From a checkpoint of a small sound classifier.
Model: arch crnn, activation prelu, depths [1, 2, 1], widths [96, 112, 144], rnn gru.
Training: muon at rate 0.016, 1500 steps, batches of 64, held-out accuracy 99%.
Data: 78125 training examples, 1.2 epochs.
Rows from block 2 of a small sound classifier, named by matrix and row number. Each number is 128 + 32 x the weight over its row's rms, rounded and kept within 0 to 255. All counts start at 0.
After each channel's rows are labels from the 100 clips, of 14976, where the channel reaches its highest value: "loudest" is the band of the loudest frequency at the time of the peak. Only what is clearly more common there than usual is listed. The data: single English command words and digits, spoken by a formant synthesiser in many voices. In brackets: how many of the 100, against the usual share in percent.
# conv: width-5 conv (model.blocks.2.conv.weight, 112x112x5, each kernel summed), inputs 0-111

conv.78 [123 134 183 141  73 108 142 160 193  94 119  88 156 133 133 144 128 151 116 112  84 125 124 134 126 122  81 105 173  72 176 157  74  94 146  90 127 110 106 148  77 148 125  43  98 109 169 168  94 199 123 137 122 138 121 183 120 126 102 127 152 103 177 151  90 150 110 125 161 106 157 109 149 115 118 106 119 189  86 150  72 131 124 126 124 123 149 161 210 103 176 104 123 146 191 179  97 161 162 119 114  64 124 135 125 142  91 103 192 124 112 122]
loudest: 500 to 1000 Hz (56 vs 16.1)

conv.77 [159 116 153 113 109 141 119 141 186 101 170  83  99 132 141 123 178 121  99 157 171 153  86 123 126 134  99 156  68 116  94 103 113 119 183 100 128 199 136 216 178 151 177 138 111 174 142  97 126 108 145 128 118 115 140 120  83 112 116  82 113  69 156  68 130 182  91 135 126  73 138 140  95 145  82 147 135 111  77  98 130 174 122 125  96 133  93 163 123  92  60 165 178 155 108 143 113 103 145 190  75 126 203 140 139 114 137 109 121 122 102 143]
loudest: 4000 to 8000 Hz (100 vs 11.4)

conv.24 [161 105 150 116 104 169 121 149  64 127 123 123 142 131 102  84 142  84 170 193 143 123 181 168  97 119 139 165 167 149 130  86 117 136 140 112 137 122 148 191 103  89  99 161 146 166 121 118 150 151 119 126 130 160 129  97 125 154 157 131 175 194  96  53 116 163 108 124 152 117 159 110 124 117 203 105 158 155 157 138 117  90 141 135 132 119 192 128 175 183 116 196 101  98  99 105 142 129  78 140  92  58 125  93  94  93  41 149 149 100 133  91]
loudest: 250 to 500 Hz (36 vs 17.1); 2000 to 4000 Hz (28 vs 2.8)

conv.47 [131 109  87 151 127 114 139 122  84 171 101 109 136 128  65  75  72 140 125 104 154 101 132 125 117  88 166 164 133  91 129 152 154 170 105 124 130 136 136 108 159 117 107 141  75  62 161  91 167  63 121 131 147 137 100  98 111 126  70 168 137 158 117 195 128 105 121 160 102 155 112  75 113 116 246 136 164 123 193 144 119  97 120 104  97 160 146  95 153  98 117 120 173 146 135  94 117  89 170 104 163 154 146 110 132  70  67 149 112 148 184 135]
loudest: 500 to 1000 Hz (79 vs 16.1)

conv.60 [ 89 125 156 102 103 115 124 132 125  57 104 141 152  65 133 154 101 165 124 153 116 107  39 172 157 135 151  72 160 115 114 132 152 111 125 133 144 123 124 122 127 143 109 140 138 124 151 123 107 114  98  69  79  71 168 131  83 172 161 125 124 117 144 157  72 145 189 121  62 101 115  30 136  99  97 185 158  92 111 136 135  90 180 123  98 113 142 125 107 140 129 113 119  96 181 148 146 127  96  87 154 173  80 160 200  95 129 119  99 107  88 106]
loudest: 250 to 500 Hz (46 vs 17.1)

conv.110 [139 146 183 148 160 150 106 143 124 152 137 110 122 181  81 149 106 153 134 124 149  80 165 114 137 128 106 150 184 122 130 127 123 185 166 150 169 176 138 110 134 127 102 116 142 102 137 150 105  82 104  73  37 155 161  84 132 170 116 107 101 170 158 180 124 119 123 199 126 126 123  63 104 109 133 116  86 173 138 171 148  99 126 112 163 130 122  86 170 107 150 143 134 174 192 132 136  89 227  88 141 133 112  88 189 169 140 124 143 141 105 175]
loudest: 500 to 1000 Hz (84 vs 16.1)

conv.27 [100 168 117 135 151 130 106 132 181 153 111 127 144 125 162 127  68 129 151 134 153 176 106 166 137 136 169 180 159  59 109 103 163 187  95 109 198 136 129 117 129 171 167  78 148 130  78 179 142  91  82 159 151 181 181  58 164 160 116  98 104 133 130 147 167  90  98 149 142  99 163 158 140 128 108 124 172 206 167 159 159 108  81 108 105 105 147  96 187 142 122 136  91 192 119 146  96 123 109 141 165 154 152 110 173 128  91 128 116 142 129 123]
loudest: 500 to 1000 Hz (80 vs 16.1)

conv.108 [112 103 158 152 121 114 134 163 143 118  86  66 142  86 127 134 140 128  96 132 142 132 115 120  55  96 180 128 118 161 139 117 103  80 144 148 136 130 114  97  97 159  98  90 126 105 119 199 153 162  89  61 149 116 173 114 120 138 143 137 126  84 158  76 134  72 163 124 135 111 153 121  86 115 139 128 199 111 145  95 135 141 119 102 152  82  91 170 104 100 105 133  50 103 144 137 146 156 198 145 189  99 125 162 120  76 169 187  59  69 109  98]
loudest: 500 to 1000 Hz (63 vs 16.1)

conv.87 [125 116  54 114 159 110 152  87 121 147 126 134 133  83 129 137 170 171 151 111 146 152 128 103 145 132 140 125 107 167  53 165 117 109 105  75 144 160 146 160 156 185 146 139 188 212 126 138 129 170 162 126 101 139 105 201  91 156  81 155 119 139 132 114 148 112 132 126 146 139  71 141 153 181  69  99  89 112  83 154 145 130 185 115 159 126 134 126 159 123 108 133 134 147 151  48  73 110 130 104 142 175  94 126 122 113  61  77 132 161  72  95]
loudest: 2000 to 4000 Hz (65 vs 2.8)

conv.88 [113 100 160 172 205 109 140  90 107 100 106 152 124 105 217 109  94 118 119 120 115 152 136  97  74  75 166 127  79 148 109 106 200 113 157 153 140  88  93  92 138 149 118 179 170 122 109 187 148  77 182 123  58 138  68  90 164 139 137 143 137 143 158 154  97 165 143 153 120 131 152 123 134  55  95 158 134  92  93 111 100  70 154 109 113 101 184 167 130 144 174 122 158  88 140 103 125 119 128 133 129 136 148 120  93 142 144  87 102 132 117  79]
loudest: 250 to 500 Hz (45 vs 17.1)

conv.28 [109  96 158 203 205  92  93 142 150  76 105 138 100  97 165 116 136 108 143 149 113 122 154 132 124 198 184 114 182 103  70 124  89 172 183 139 159 112 140 133 133 152 154 112  71 117 109 154 194 122 140 109 170 142 110  71 123 145 140 136  76 139 154 131 116 158 142 140 132 110 118 114 157 112 177 146 162 131 104 100  96 192 148 115 124 165 124 103  82 180 176  91 128 127 189  68 122 128 127 118 102 118 123 145  82  76 129 157 183 157 125  77]
loudest: 500 to 1000 Hz (68 vs 16.1)

conv.12 [114 138 133 111 194 168 142  74 124 132 133 197 147 152 136 140 134 148  91 170  98 134 148 147 116  76 201 101 169  82  74 122 117 148 113  93  69 202 146 185 124  71  92 134 159  86 105  86 103  85 114 155 147 138 174 135 130 119 136  91 139 116 122 130  58  88 143 126 113 157 121 105 108 149 143 118 130 173 130 154 137  79 137 118 175 147 175 107 145 156 130 136 111 147  62 100 135  85  60 158 101 132 106 131 141 217 119 134 100 153 101 110]
loudest: 250 to 500 Hz (53 vs 17.1)

conv.62 [152 168  99 116  90 147 118 202 119 124  70 106 164 106 126 102 122 129 109 134  89 165 148 117 100 137 162 164 141 144  86  72 186 187 157  43 145  57 133 147  99 141 134 140  51 119 126 139 142 141 110  76 102 134 113  78  95 123 139 124 140  67 115 127  66 155 127 173 150 136  82 149 139 111 120 146 120 138 150  85 161  86 144 125  98 128 129 158 112 183 127 110 102 144 152  95  75 139 117 125  76 198 125 133 132 144  82 101 169 139 168  65]
loudest: 250 to 500 Hz (53 vs 17.1); 500 to 1000 Hz (39 vs 16.1)

conv.69 [105 134 137 169 119 136 126 116 131 144 128 138 143  84 158 141  96 128  89 191 123 143 139 149 184 108  93 134 138 101 118 178 184 112  89 103 136 133 140 116 192 124 140 177 116 167 133 116 156 142 141 130 162 208 130 103 182 162 172 140 124 140 121 198  76 146 137 127 118 178 165 157 121 171 139  83  98  97 105 158 161 132 119 174  98 103 121  79 177 180  89 107 127 168  71 152 157 187 124  97 135  89 153 135 166  48 142 143  90 132  71 175]
loudest: 250 to 500 Hz (56 vs 17.1)

conv.98 [ 44 140 100 126  89 156 118 183  81 139 143 113 149  74 145 154  82 165 149 106 147 106  93 151 129  85 165 133 148 133 125 108 178 127 129 177  61  99 186 109 132  74 126 102 111 132  84 100 111 163 100 133 113 122 182  89  72 110 108 133 177 151 131 110 108 100 117 153 105 160 122  72 106 122 121  78 122 108 150 157 166 125 130  99 172  59 226 125 125 150 102 143  86  73 142 155 100 105 103 145 154  98  91 146 135 156 115 139 114  64 108 133]
loudest: 2000 to 4000 Hz (52 vs 2.8)

conv.109 [102 120 147  81 136  98 117 102 101 170 113 137  76  98 147 143 136 145 122 151 102 110 125 113 115 132 156 109 102 117  93  99 130 144 125 188 116 191  77 159 136 123  32  58 131 167 151  71 131 127 178  72  62 136  67 158 103 132 150 152 193 109 145  89 179  61 131 129 179 186  93 161  97 138 149 117 116 162  66 122 111 138 129 132 170 140 141 140 155 129 122 150 170 133 133 118 127 114 150  93 115 156 145 132  96 182 134 114  81  71 140  88]
loudest: 250 to 500 Hz (55 vs 17.1)

conv.38 [135  99 142 158  95 145  85  93 138  89  82  98 175  79 120  93  92 147 149 112 141  67  99 164 178 144 114  72 107  92 116 138 198  93 159 150 161 132 159  87 142  51 130 136 132 148 109 107 132  99 191 118 101 109 144 120 127 107 144  73 147 167 168 111 142  82 176 129 101  94 117 146 131 114 160  71 152 134  98 114  70  81 203 137 132 149 101 141 140 100 144 102 114 105 100 127 138 189 163 101 122 178 122 186  99  97 197 137 120 126 103 100]
loudest: 250 to 500 Hz (58 vs 17.1)

conv.29 [ 97 135  98 142  97 118 180 109 124 141  82 174 183 149 188 175 149 122 149  64 145 133 162  75 144 168 141 122 102  77 154  93 136  97  91 131 145 154 132 124  83 110  96 122 125 101 206 119 154  91 134 113 153 152 141 135 117 103 147 111  84 111 106 155  69 188  81 136  92 154 158 120 139 143  92 135 106  86  57 173 174 117 121  78 170 136 135 182 136 116 119 112 113  73 120  75 103 144 163 146 118 116 146 131 122 173 144 104 142 206 121 192]
loudest: 250 to 500 Hz (55 vs 17.1)

conv.103 [196 106  81 150 141 133  94 138 132 152  80 154 116 130 113 141 174 158  98 103 151 134  66 146 148 146 170 171 147 141 135 165 101  66 146 107 158 135  71  79 126 121  67 147  83  84  87 120 102 171 120 103  54 150 100 137 144 102 105 102  67 152 160 139 126  96  96 143 135 121  55 160 155  85 139 123 109 118 119 140 111 115 139 175 115 119 147  78  73 182  43 123 114 121 135 115  97 127 171 141 139 126 185 126 123 165  95 176  87  86 138 138]
loudest: 250 to 500 Hz (58 vs 17.1)

conv.6 [201 143 123 158 147 143 122 150 168 171 164 142 109 176  91 159 171  83 116 143  95 160 139 178 154  69 179 148 142  87  57 133 162  84  97 151 143 131 105 143 111 135 213 102 141 124  79 174 177 214 155  82  86 112 122  83 136  95 144 134 127 140 124 109 144 109 129 116 117 140 115 122 121 152 108 104 149 148 142 117 156 123 130 147 145 127 148  88 117 185 143 128 126  44  80 150 118  99 120 107 180  76 130 138  79 109  98 144  96 109 158  76]
loudest: 250 to 500 Hz (51 vs 17.1)

conv.55 [144 138 112 117 175 125 167 143  88 125 158  79  89 116  91 122 105 132 148 109 137 143 125 158 133  92 173 104  97 121 134 120 181 178 162 179 181 141 111 116 169 185 140 112 117 132 136 107 158  93 134 127 134 153 132 134 117 161 134  64 104 143 113  99  57  82 146 104 201 130 123 178 168 138  58  90 152 134 140 128 102 142 135 145 106  81 137 183 157  95  69 168  51 134 146 174 113 174 133 144 116 205 163 149 155 168 143  75 118 139 145 177]
loudest: 4000 to 8000 Hz (28 vs 11.4)

conv.93 [142 120 184 116  67 123 119 191  60 107 176 157 105 139 156 149 165  97  95 121 116 136 156 102 138 126 112 173 159 157 202  62  93  76 139  86 114 143 163 104  76  85 146 102 142 135  92 122  89 162  93  61 167 145 105 142 149 163 134 110 129 140 111  68 105 111 122 127 101 154 160 115  85 132 153 118 142  59 156 136 189 171 116 108  92  89 173  80 112  89  91 118 118 108 107 181  99 162 118  90 137 116 139  90 148  88 154 144 150 135 148 104]
loudest: 250 to 500 Hz (39 vs 17.1)

conv.14 [153 125 125 201  97 141 153 110 113 118 111 103 145 162 145 123 171 152 110  92 155 147 185 133 144 156  91 168 151 127  73 117 144 142 130 114  57  87 115 144 110 144 128 160 169 129 135 188 166 178 155 126 104 132 127 183 112 167  65 109 133 150  96  93  90 128 104 144 156  75  66 136 148 151 124 113 167 108 152 151 133 140 161  51 182 126 102 127 136 163  41 106 134 128  87  85 154 121 151  73 117  67 157 158 152 153 129  97 193 100 123 158]
loudest: 250 to 500 Hz (42 vs 17.1)

conv.2 [ 93 107 213 131 149 132 130 119 144  85 125  79 134  95 142  92 134 117 161 162  79  65 168 128  85  95  88 175 139 133 141 167 169  98 161 133 146 146 140 125 132  92 120  89 131 152 118 129  75 184 131 138  93 142 108 109 146 143 156 170 131 153 121 160 171 124 114 115 106 131 148 119 219 166  94 132 152 124  40 101  79 155 150 112 154 151 165 126 131 155 153  58 167 150 104 166  81 143  58  99 101 116 148 114  99  91 105 154 105 102 117  67]
loudest: 250 to 500 Hz (52 vs 17.1)

conv.75 [105 123 149 113 122 148 112 134 173 150  82 135 188  62 128  96 122 111 127  94 145 229 116 130 136 150 190 117  84 149  79 160 110 126 107 158 157 182 180 133 115 158 131  53 127 120  88 139 180 153 129 148  94 135 133 138 182 130  68  86  58 148 129 134 139 142  51 135 151 155  37 153 163  98 177 112 151 105 118 118 142 142 143 155 168 124 135 127  96 125 111 146 109 138  56 132 153 167 172 125  90 168 145 108 115 125 123 145 138 130 143 118]
loudest: 250 to 500 Hz (39 vs 17.1)

conv.105 [161 121 105 153  95 139 153 108 144 141  95  84  86 176 135 167 157 118 109 134 100 124  93 168 139 126 107 145  91 138 100  72 135  54 133 145  82 116 138 169  95  77 137  82  96 145 157  99 143  99 124 151  75 120 158 152 148 108 108 139 163  79  79  56 172 139 102 139 111  78 119  68 113  85  77 140 102 119  90 130 121 108 118 117 110 127  89 138 162 127  74  95 176 172  69 143 146 153 113  55 105 160 115  91 131  69 113  64 119 179 120 119]
loudest: 1000 to 2000 Hz (25 vs 3.6)

conv.59 [107 130 138 125 164 108 113 135 143 152 135 112 172 115 152 111 144 103 149 173 145 152  98 154 130 132 122  78 131 150  85 152 105 185  95  98 124 171 131 207 154 170 132 141 122 171  78  97 124 122 190 103 141 133 140 189 130 117 153 138 154 133 165 188 153 167 191 145 184 127 153 130 151 126 141  96 169  85 127 124 138 163 151 134 107 144 107 135 115 197 142  59 177 172 123  71  78  90 129 110  72 177 120 156 105 203 137  64 156 106 133  90]
loudest: 250 to 500 Hz (59 vs 17.1)

conv.15 [119 137 169  59 101 144 116 166 151 106  82 119 149 144 100 125  84 107 196  75 115 103  77 145 130 123 167 146  99  70 102 114 102  87 102 117 156 113 117 142 138 111 102 123 194 142 195 134  69 125  75  85 140 137 107  85 107  70  76 137 107 161 136 121 115 117 130 108  91 205 177 115 116 170 125 112  92 135 117 120  82 108 113 188 109 118 105 144 138 155 188 115 144 132 156  99 164 122  58 167 172 138  49 145 123 104 145 123 132 105 121 157]
loudest: 250 to 500 Hz (45 vs 17.1)

conv.81 [147 170 139 109  87 134 147 132 167 172  79 165 112 146 197 124 148 126 110 121 146 195 148 101 136 120  95 112 118 104 173 120 113  98  94 109 159 102 171 227 138 152 164 138 178 149 101 101 149 181 170  95 149  80  94 178  96 123 116 120 115 118 107 207 158 204 152 138 138 104 124 154 152 127 142 133 163 134  99 120  88 124 157 138 151 149 123 124 119 116  73  82 131 212 125 103  84 106  89 123 136 125 119 176  90 142 124  82 106 164 178 104]
loudest: 250 to 500 Hz (50 vs 17.1)

conv.22 [148  99 109 147  51 102 123 125 164  88  78 129 114 189  99 122 128 132 149 129 131  89 128 110 136  86 165 127 151  97  95 147  70  62 111 174 144  96  79 163 106 141 110 103  98 156  87 132 102 160 116 132 110 117  92 140 142 138 124 143 154 145 149 184 142 127 141 195 143 159 119 114 175 173 149 163 116  86 152 131 153 114 162  83 106 165 116 150 113 141  89 164 145  68 141 123  36  89 129  78 118 122 109 145  10 168 147 127 126 105 118 148]
loudest: 2000 to 4000 Hz (41 vs 2.8)

conv.39 [171 118  89  58 147 126  94 104 149 185 176  97 101 186 181 188 165 130  85 134 114 127 108 120 102 140 103 148 180 172 118 125 115 116 118 140 137 106 129 109  88 156 110  78 136  66 118 133 139 115 174 123 115 144 119 143 144 117 229 122 166 112 166 117  86 123 109  89  98 117  78 137 105 160 122 132 122 149 106  93 168 141 165  71 176 112 190 156 133  96 100 101 106 115 116 144 135 117  79  59 153  94  93 159 107  68 115  90 142 132 169 163]
loudest: 2000 to 4000 Hz (33 vs 2.8)

conv.100 [152 123 114 133 160 120 171 116 104  88 116 121 171  87 123 108 188  81 139 141 127 155 107  85 124 131 188  74 121 148  80 136  96 147 152 171 119 105 112  85  47 145 164  95  94 110 123 158 106 125 154  57 129 132 111 146 127  53 167 143 102 149 144 135 156 125 181 144 106 145 156 123 116  78 133 124 129 176 125  85  63 104 143  95 130 157 115 113  90 186 209 132 143  98  93 150 110 126 154 128 125 110 127  44  56 143 170 150 124  91 151 109]
loudest: 500 to 1000 Hz (91 vs 16.1)

conv.36 [136  85 143 127 146 160  99  76 141  37 161 149 112  68 140 136  94 175 199 137 185  83 136 122 115 176 146 159  83 121  88 140  91 106  99 144 174 179  74 123 132 100  98 166 179  64 118 170 148 168 120 146 126 133 169 151  89 107 178 101 121 151 149  99 162  89 154 180 123 125 139 164 113 160 161 192 112  92 139 144 121 156 153  82 109  90 117 127 112 118 163 112 159 174 122  79 106 147 155 120 151 156 110  84 133  86 115 134 121  83 121 136]
loudest: 250 to 500 Hz (42 vs 17.1)

conv.26 [153 110 161 152 158  98 143 139 104 119 164 133 171 197 118 115 128 163  60  94 133 144  96 214  83 105 150 154 137 145 117 148  83 113 157 172 110  90  98 111 109 139 155  98 166  69  96  94 115 223 104 150 141 116 150 164 103 132 141 104  93  95  97 134 139 100 116  81 139 123 139  99  85 110 136 122 150 216 195 119 106 155 137  94 160 135  68 138 134 164 106 149 130 115 134 124 143 111  55 117 124 103 129 166 157  82 107 196 143 134 100 150]
loudest: 250 to 500 Hz (62 vs 17.1)

conv.42 [145 133 110 104 141 122 111 106 130  94 120  78 157  98 104 124 125 116 134 124 105 137 105 125 129 177 225 169 109 117 139 187  90  88 145 141 167 191 154 148 122  91 136 103 176 155  89 136 117 145 152 100  76 115 176  83 150  91 191 198 176 107 153 137 131 160 153 107  78  91  85 140 108  83 135 135 168 166 117 105 110 130 121 106 124 108 102 148 106 186 173 156 107  80  66 117 138 126  88 103 174  71 141 134  88 192 131 169 143 109 107  91]
loudest: 500 to 1000 Hz (51 vs 16.1)

conv.10 [160 103 141 172  75  96  99 120 154 125 107 116 145  72  92 149 124 133 147 131 108 118 144  88 147  60 172 142  95 135 143 158 146 132 142 178  71 140 140 158 107  87 112 100  51 191 152 104 147 119  15 128  96 146 125  96 147 170 127 150  82  92 181 125 122 127 158 135 141 118  87  91 120 136 157 140 154 178 130 119 118 115 191 107 162 146 151 147 184  79 134 153 121 118 174 138 101 145 141 100 138  84 124  98 142 122 119 181  89  73 188 160]
loudest: 500 to 1000 Hz (89 vs 16.1)

conv.80 [135  85 108 141  83  85 116 139  88  98 239 115 118 136 127 109 103  61 133 139 149 110 137 132 151 180 109 138 138 157  85 119 133 155 119 117 122 104 100 146  75 121 131 139 172 148 151 174 173 132 112 160 147 129 101 104 115 165  69  92 111  59  77 118 126 132 184 132  91 143 145  94  98  63  78 158 193 107 114 163 113 152 135 153 163 115 115  89 125 143 133 129 166 160 110 128 182 102 145 149 141 124 122 153 194  64 152  96 162 157  76  87]
loudest: 4000 to 8000 Hz (79 vs 11.4)